config = dict(
    encoder_arch='convnext',
    model='image captioner',
    dataset='procedural textures in two colours, tilted and lit',
    train_examples=195000,
    image_size=64,
    crop_scale_min=1,
    horizontal_flip=False,
    translate=0.06,
    rotation_deg=10,
    color_jitter=0.2,
    tokenizer='word',
    vocab_size=52,
    encoder_isotropic=False,
    encoder_norm='rmsnorm',
    encoder_activation='geglu',
    encoder_moe='top_k',
    encoder_num_experts=4,
    encoder_moe_every=1,
    encoder_expert_mlp_ratio=1,
    encoder_experts_per_token=2,
    encoder_shared_expert=False,
    encoder_patch_size=[4, 4],
    encoder_conv_stem=False,
    encoder_depths=[4, 4, 4],
    encoder_widths=[64, 128, 256],
    encoder_kernel_size=5,
    fusion='cross_attention',
    decoder_width=192,
    decoder_layers=6,
    decoder_norm='layernorm',
    decoder_norm_position='pre',
    decoder_activation='reglu',
    decoder_mlp_ratio=2.67,
    decoder_head_dim=48,
    decoder_fused_qkv=True,
    decoder_bias='none',
    decoder_qk_norm=False,
    decoder_parallel_block=False,
    decoder_inner_norm=False,
    decoder_drop_path=0.15,
    decoder_positions='rope',
    decoder_cross_attention_every=1,
    decoder_tie_embeddings=False,
    residual_init='zero_last',
    optimizer='adamw',
    learning_rate=0.0021,
    beta1=0.9,
    beta2=0.98,
    eps=1e-10,
    max_grad_norm=5.0,
    max_steps=11100,
    batch_size=384,
    epochs=21.9,
    lr_schedule='linear',
    final_lr_fraction=0.1,
    warmup_steps=550,
    weight_decay=0.2,
)
Rows from block 7 of the image encoder of a small image captioner, named by matrix and row number. Rows with one number within an expert belong to one neuron, the router's apart. Each number is 500 + 40 x the weight over its row's rms, rounded and kept within 0 to 999. All counts start at 0. Numbers have three digits each.
Before each expert's rows are labels from the 100 images, of 14848, where the router gives the expert most weight on average: "responds to" is what is common among them. Only what is clearly more common there than usual is listed. The data: procedural textures in two colours, tilted and lit.
# router: router (encoder.blocks.7.mlp.router.weight, 4x128), inputs 64-127
# gate: expert gate (encoder.blocks.7.mlp.gate, 4x128x128), inputs 64-127
# up: expert up (encoder.blocks.7.mlp.up, 4x128x128), inputs 64-127
# down: expert down (encoder.blocks.7.mlp.down, 4x128x128, transposed), outputs 64-127

# expert 1
responds to: checkered
router.1:469486519515496552476512449543600513505456445479526500486493466515448505496523510499468476486502502443461472523472510540503498442528533496489496449577499465532481435491515519504499532525568489
gate.0:504462425506465483454472492509470586481482471461566520429447447518493470542512469537503429514535493553559501488496455482472525516510449456444510460488493479531461563489472513462465484439437496
up.0:522458492468428530475561466459520462538483485598470535513481516444511473509551496553441481475561552472525439508584473507509477512547541463420479475474561543478462498480429501548461493517501498
down.0:489460529473459446536475592477540479472519583467466554509442472451505481478458522549463544485530562491530484508542483471521524509496545606514543552544442479527524441494473474452532470463528492
gate.1:457523479544507437430519431506524501528496558503507460494505420555535490475483473509522519477443488513532473515490565499477538528487556592430534547512473503427470513442525516518450459527533497
up.1:551491509453480531588453564464528590484534459498446563532474558436492529528501485538459448504531506539537520530507512452536492483502442417503452462497557451512520501539497443537596525426517486
down.1:449477444438564505504487510560551569496538477534492511491444551523517495510454477483509530527557518529424454447488439498511476477460510518532507461397469555593457537387433496507511465508466523
gate.2:566558498467465552443432538501541558467506559575508485534448476481552473511487474472489525469508496524478473549551512544523478464445463521532485525442563511469491503520509484572484447461453523
up.2:559535473534508540541526547489516534507502425609570497416464488463500507571518496523497481424494527523516489468441504519502475428497501531538451531511489514550496496527559445498525490505497523
down.2:537458532480473492541582604490535535477531456463481502504558521410536518490543484496463585503592459470520493536549528497546611520492491510484496516543467470516514493520505490477488487434541512
gate.3:447489493588556586542548552535484530510514506455481555466512490475523461546568480490436449537507496512500451536464443520471485495441389415452558477536467487556500562489449448456506469445449473
up.3:428509486603536586522496483527501493521463491479512551432486435473491448481567507493463484526505508535461440510453471522451450562402406426442541477516475450493497516469485502547509465473476468
down.3:553456444522569446520509483504524482470467517523526494512495423474574523534527504526432512458473498518506555490446467525547467577490446531566496538526540539599502475479480551427438455446511548
gate.4:481509508519496413431498477534526488476559514508449514515565527573521482520508520510541494457385530525533453473535502478501516537482506520507522564477537477572431477477463554526455557470582490
up.4:521582538488432556488455497528480472505526540526442546455468518526505508463476486460496426460519479505501470530492431472553454514560509489445521510429587511515453461472434426454496518490515544
down.4:532517429443501524537527433542592475483516494575498512442431545553482501483478492533500427449460537508499481486453536547491411411466517458542490491445454487525431476470432515502517524513461535
gate.5:442458525503561489461516443476534445492513458445507445410516438568563473514594542479530508570460472497476437487523441442472513506513517489506555497598511518552444480531496579532429459519485535
up.5:500518427531425482430536489520422504483518527502513517513494496467399490501481478526560535512464566476482508501487558504428458505514479619430583528477499506469537478488557508554556570537532501
down.5:531512516479536518494475555496465476472562516468474521512506488488497498445583531458514512533452504406499546534524529463515562434558458491432450514555453470437530559541526497520504616518456503

# expert 3
responds to: coarse scale; cloudy; mosaic
router.3:584532463487456448529523532457462492440534491543477530502498528456402485479431522548544421505523475531537534509533501428579461512536457503515487522521496563512491498492466497534517529505506475
gate.0:495535458558497477513560495484564439457504471502460441515622561484453496512514496477520475521479576438524555490477541487511517474505437506507509513468548515593450550471521536422491550479537438
up.0:528495536455516471499500525463479412531494497477448507478556549492510468491447509504503501472421533461437497526432440450495419468493522502524543495447462480522539532501521513485494488553462547
down.0:536555477494537487446490471484473452473520533427525504474423435538533511526527534484510431490387561472500583516509512519513403564480490487448479477553518471523493472531492551514477592529519558
gate.1:583549501503543492509493540489519509565499532494438496498479495527537556509487509448496461514531519542572533517512476469507578531464542420522493469453480495527491471503513503409496471442557541
up.1:484489500480556498462548594522487508520524522502499480484461525446468546460437524543471484543440455516499554515453457467456539548539503426483565488555456495498455528517452579462479517479478460
down.1:472555492558526464450454430415447540521432501512576457551501427552449514500493482501512509604442436533520520445443410518491434533511445462483469506457586492485503574464529516536462487534486518
gate.2:522523504424421516579553500439473464532535446491531543409513566476462524478512473554536536521477548442552559445453558518518497517546513473492514459500497532513474516571532493484526582520512441
up.2:472478495524494532456486486396549438483509511490454452541550573520524516544470509466564422558435586522577533509446436533590499488492542460508471507461489475548507516532507456434483473506501493
down.2:526546519516542467403432545452495428446551510434481573523489445554536508535536530483470453587453504514499568529554512561505507544516484430418521522505529502505521521484474515578472559491464509
gate.3:527483506458496432566505413526532417508451487517537524551526528498473477498431505513473453549491537470487508525540541468553444556530428433532470428471466571465465525472503539476462504458483543
up.3:476478539519462470440503530525583393551494574556507520490535484480499471542495475518455552546517579505487487526390547497508412505469468490508469507416509507534454456457512538469449487512517514
down.3:566545490540452501486463386429534474473484482496545475544566479518471523513538507503488522547422424491514530505514451529494420432519480524503459533529530511485449485482472455508555478578525531
gate.4:530483532506528548535499460498515536508471443520516507549509531487521559436593528487462486483514517538541476510471465533575444557452482532443421500497510510495450518472441434516527403451478569
up.4:487413560494515463479440450478503486520501533540499427476440490599590448551475481502547516515458505542519459514515516510543539473473544466536466523451567511411504453534527527468446449469493521
down.4:494492540496556596501479538497574511534502449523466444523538505467409492487493497469506563481512400523490471531515512542477538471553525517535434486483476532533520521501581469483523587519511472
gate.5:513538489529452471536451455532527537493463509473487475537551558577475499506503451515532556465554489543557485527566554454522485523466517505505484529398503422445484524456539454516511518437528522
up.5:507460498453484441445533486450392579501499501519480484450524564450461574531449471480499504460484406533488467486530567522493538467522531533497540541515485447547482497492500471492550538542506550
down.5:505522522511456465449460441474498448473490495494517517544502463535419485499513482550477509510451475489504527518470520461497467483547565467558480570483561500500419490458498410459500522502529537

# expert 2
responds to: fine scale; wavy; rings; pattern: striped
router.2:451476511488488509503460466564501570553402509502518510488459440571545502531533486509512594420532446455479424490567522505445445465534518490504508553426548538462475513488534506531489547477532529
gate.0:568540457571493526546427533531572535497526502531480507581582538487449568478521480487475400580493518538536517428523543507529475451492436515511483522509538530472438511492491434493580488490523482
up.0:523510492521445438454540505493484474529546438464490510458470441494504473562501474555464521475480591514452520509528500507479486511496550541461482515536532557577571495545510558499457541460549455
down.0:476425527479440523558547614505502597541522529482481518527536522414510476430475476489445594474592492517460457485505530527500526557459502545517505500447487449515506477541552524411476441405551504
gate.1:512523485475475483475508525494473483517427508503415530573547547424491514520488511445473511470461534557471517437560533478445501569439536541563449386467516518459511463419456492521511482536475502
up.1:535506516438410410514484602374465560466456494467530507496493456497485509521471477431510527452493476523456533475456571554429536484529468506550494429495562552475476503463500522488548516500501481
down.1:487486545453537513573449528530603511523564533553493470461471554511486472459548510519560464484476527486450459476541471504463484403477493484552481501517360473492493442525561534453506545592415490
gate.2:531541494544494471477457525526486520467505494545409493616557472465543500511528447464508469537442512518470496457517533499452464507512467439588443502517467534542594482474519476491508487508561516
up.2:544486380551512427521465542444565505501501455490446505495532439539517538535429499529466497463437543522507476576509486536455524541511617598527506475582545531612514521550524505463450433484477520
down.2:517427556460568522532509607481514561462573501517436529474563598438488476473524492479494569501564551497461444537576481511527556483515483517494467537447448533509508475473512469422478494457486480
gate.3:479525533467458490466425582480512439553497500499458499450612507513494539567474483496470547491468502492573525502509481470536529446507535496565499503482528471556475474467521487498528539585510536
up.3:560522487546468532417456515428498500494499602530452496522429433478549510513536509550446491460571499469460560505428561441506524529410498433527510530451521453458580467464511416512509539475470527
down.3:464494535493524532512513555502450599533509519512492465567516536460501464411514509468524587579562473486471441500539512491524566500475491529510520469460436468498468534485576516507480506500410499
gate.4:446521497459553397530425473473477433477510517475555521495502471528559433533547475500561538567482477536519457536430577439492495512474520507524538495444436422457540588494524549465509523500502524
up.4:460490512503469428487536467468427466484443522398447454567528501466521524474532461459511493521465479498497457552520490528449462489522543551437525527527492534559485484495497590437561473589478523
down.4:523473495514536503511502522462483487456555389471464456484556506452488537491597485517563488503501454489527501544525426439561515448483479480492460498548502509478517521570507472470502553507531478
gate.5:487507513480456516575619507462515544570549495530497546578513507485547515514479513479484447423470486478485476506491532488524513414528597524498463552459494485493481502496534436560610561459573486
up.5:486532503482444542541507587587468472497507531555464498456474467450425505436524484569479483525518505407438464478493485520461485463492436483428546527493494507489557450539500503450490543512527538
down.5:507576497448541490425487448504510457455517478554541462539504471523525522538522515513537509540480444498514525480522515453498537457504456495493505544586503471490472504447453484574508492515475547

# expert 0
responds to: fine scale; crosshatched
router.0:505513529538534483483507550465458452522614538478472466499548530475594483492511481473487508581440542552517556486469475523491569572444498516486503494495470475506527550532476489458478420492417511
gate.0:388515560515486484539454426482501506549444547531505500474534471567463526546486548515555466485494454407439441551528534568522540429496520491506489475477509525468556464467582459487494568470511512
up.0:432476490483529550437518499590529506534467518596527472460535451580522539456503500510479509433425507482494442511555505499449524494463549507450458486458486495472492411486501470515511512447480544
down.0:433540514432488519494494487506477426493498586517458586508503557556491487562494444504450483532478576526450458519499456456478472496514539526483565534473503510467504514532449507537510458487494525
gate.1:533478504501444500555592489552565439496491423486572451454492564486490436480545483475487515518508501502565549497436512518533519472573519555543390500486478506474462519463497507515533492490498461
up.1:495469496478512495550536546511490479489575512457466484539529564468525511519480486475486407540468457469547489465568538572505565487476545551517553480513493532573516517558510543556556531514483440
down.1:499514448517424486509518478563501502507462512515446560498485517501523507521426502538400523499580488522533488522489540532510523585463535477428545449522552493498553492551511535549473443479573423
gate.2:461562486456581462538505549507401469479534471463552480479513460542446528473456490481542460466496429539488427505501475501500595579591443516527525575552498508443429518517465454572521504493529466
up.2:501522547442535414490530463576457472452449576515527429476541510528495495471471520493535546499473438552488476571534494463467520506524569537490530538500505421472501506488523408551591498557464464
down.2:487509527513619514420502459545479491480511516547508503475486499530470508524545524514542458485407521478464512527456564525471540458535509397509494447455456520500448570494535502496457608520432495
gate.3:422519447515472511503492568511518448559567405523473470520498424510482508501593477498495527507529577535571455495526463539442467490512533455444528476513531568500446503490490505485433469482525500
up.3:511483520537499479638499560546482532488519465558497515529535461519437535507546458504544440509474493449529488528529518506527520588517498426407457521483511480524499496557493468548510496459516496
down.3:469518514490509480484487536463498523544462477477507453573441481451480476455499465512528598565464413529503480471527476490503530557505489573535494476525535413512458469486546464509487478475547516
gate.4:554455485473481521469458554430561547494464537514594567511515517571485500508431472547487453488508542476551452560546462532490434521522445524483465567446519461569492538503534491535472494520502547
up.4:532498515545475467548510548486466482516557485532488536487587592481518474456520503544479498508530453577478439479557517460455464512536467470569434521524478506533507471547515514541524500431525519
down.4:548509527542550535480478516531509484446537488499492512431538504493549474580532511519480476516522505495545533523517452529496519533464511445427533482526472536471499543533480528566489471498520477
gate.5:529544460491531499496543508489521552464534550537479540494429519562473563448450476467541499459482466545580532498517494558539532480566518469559485553525468510563502510500395444550507488409504521
up.5:530478491482418488475470458483554503485423540477522489525532523487462519484533496437453586557548473557443499563527485426474391524475536503524596428510577507487501478470559473517528476530519507
down.5:531427443428483481544491564525538505463490524528484497525534505514520485444533499538484520453560526404564493511512544451539538410525479495499456521593439502471498489547499535497435559503526484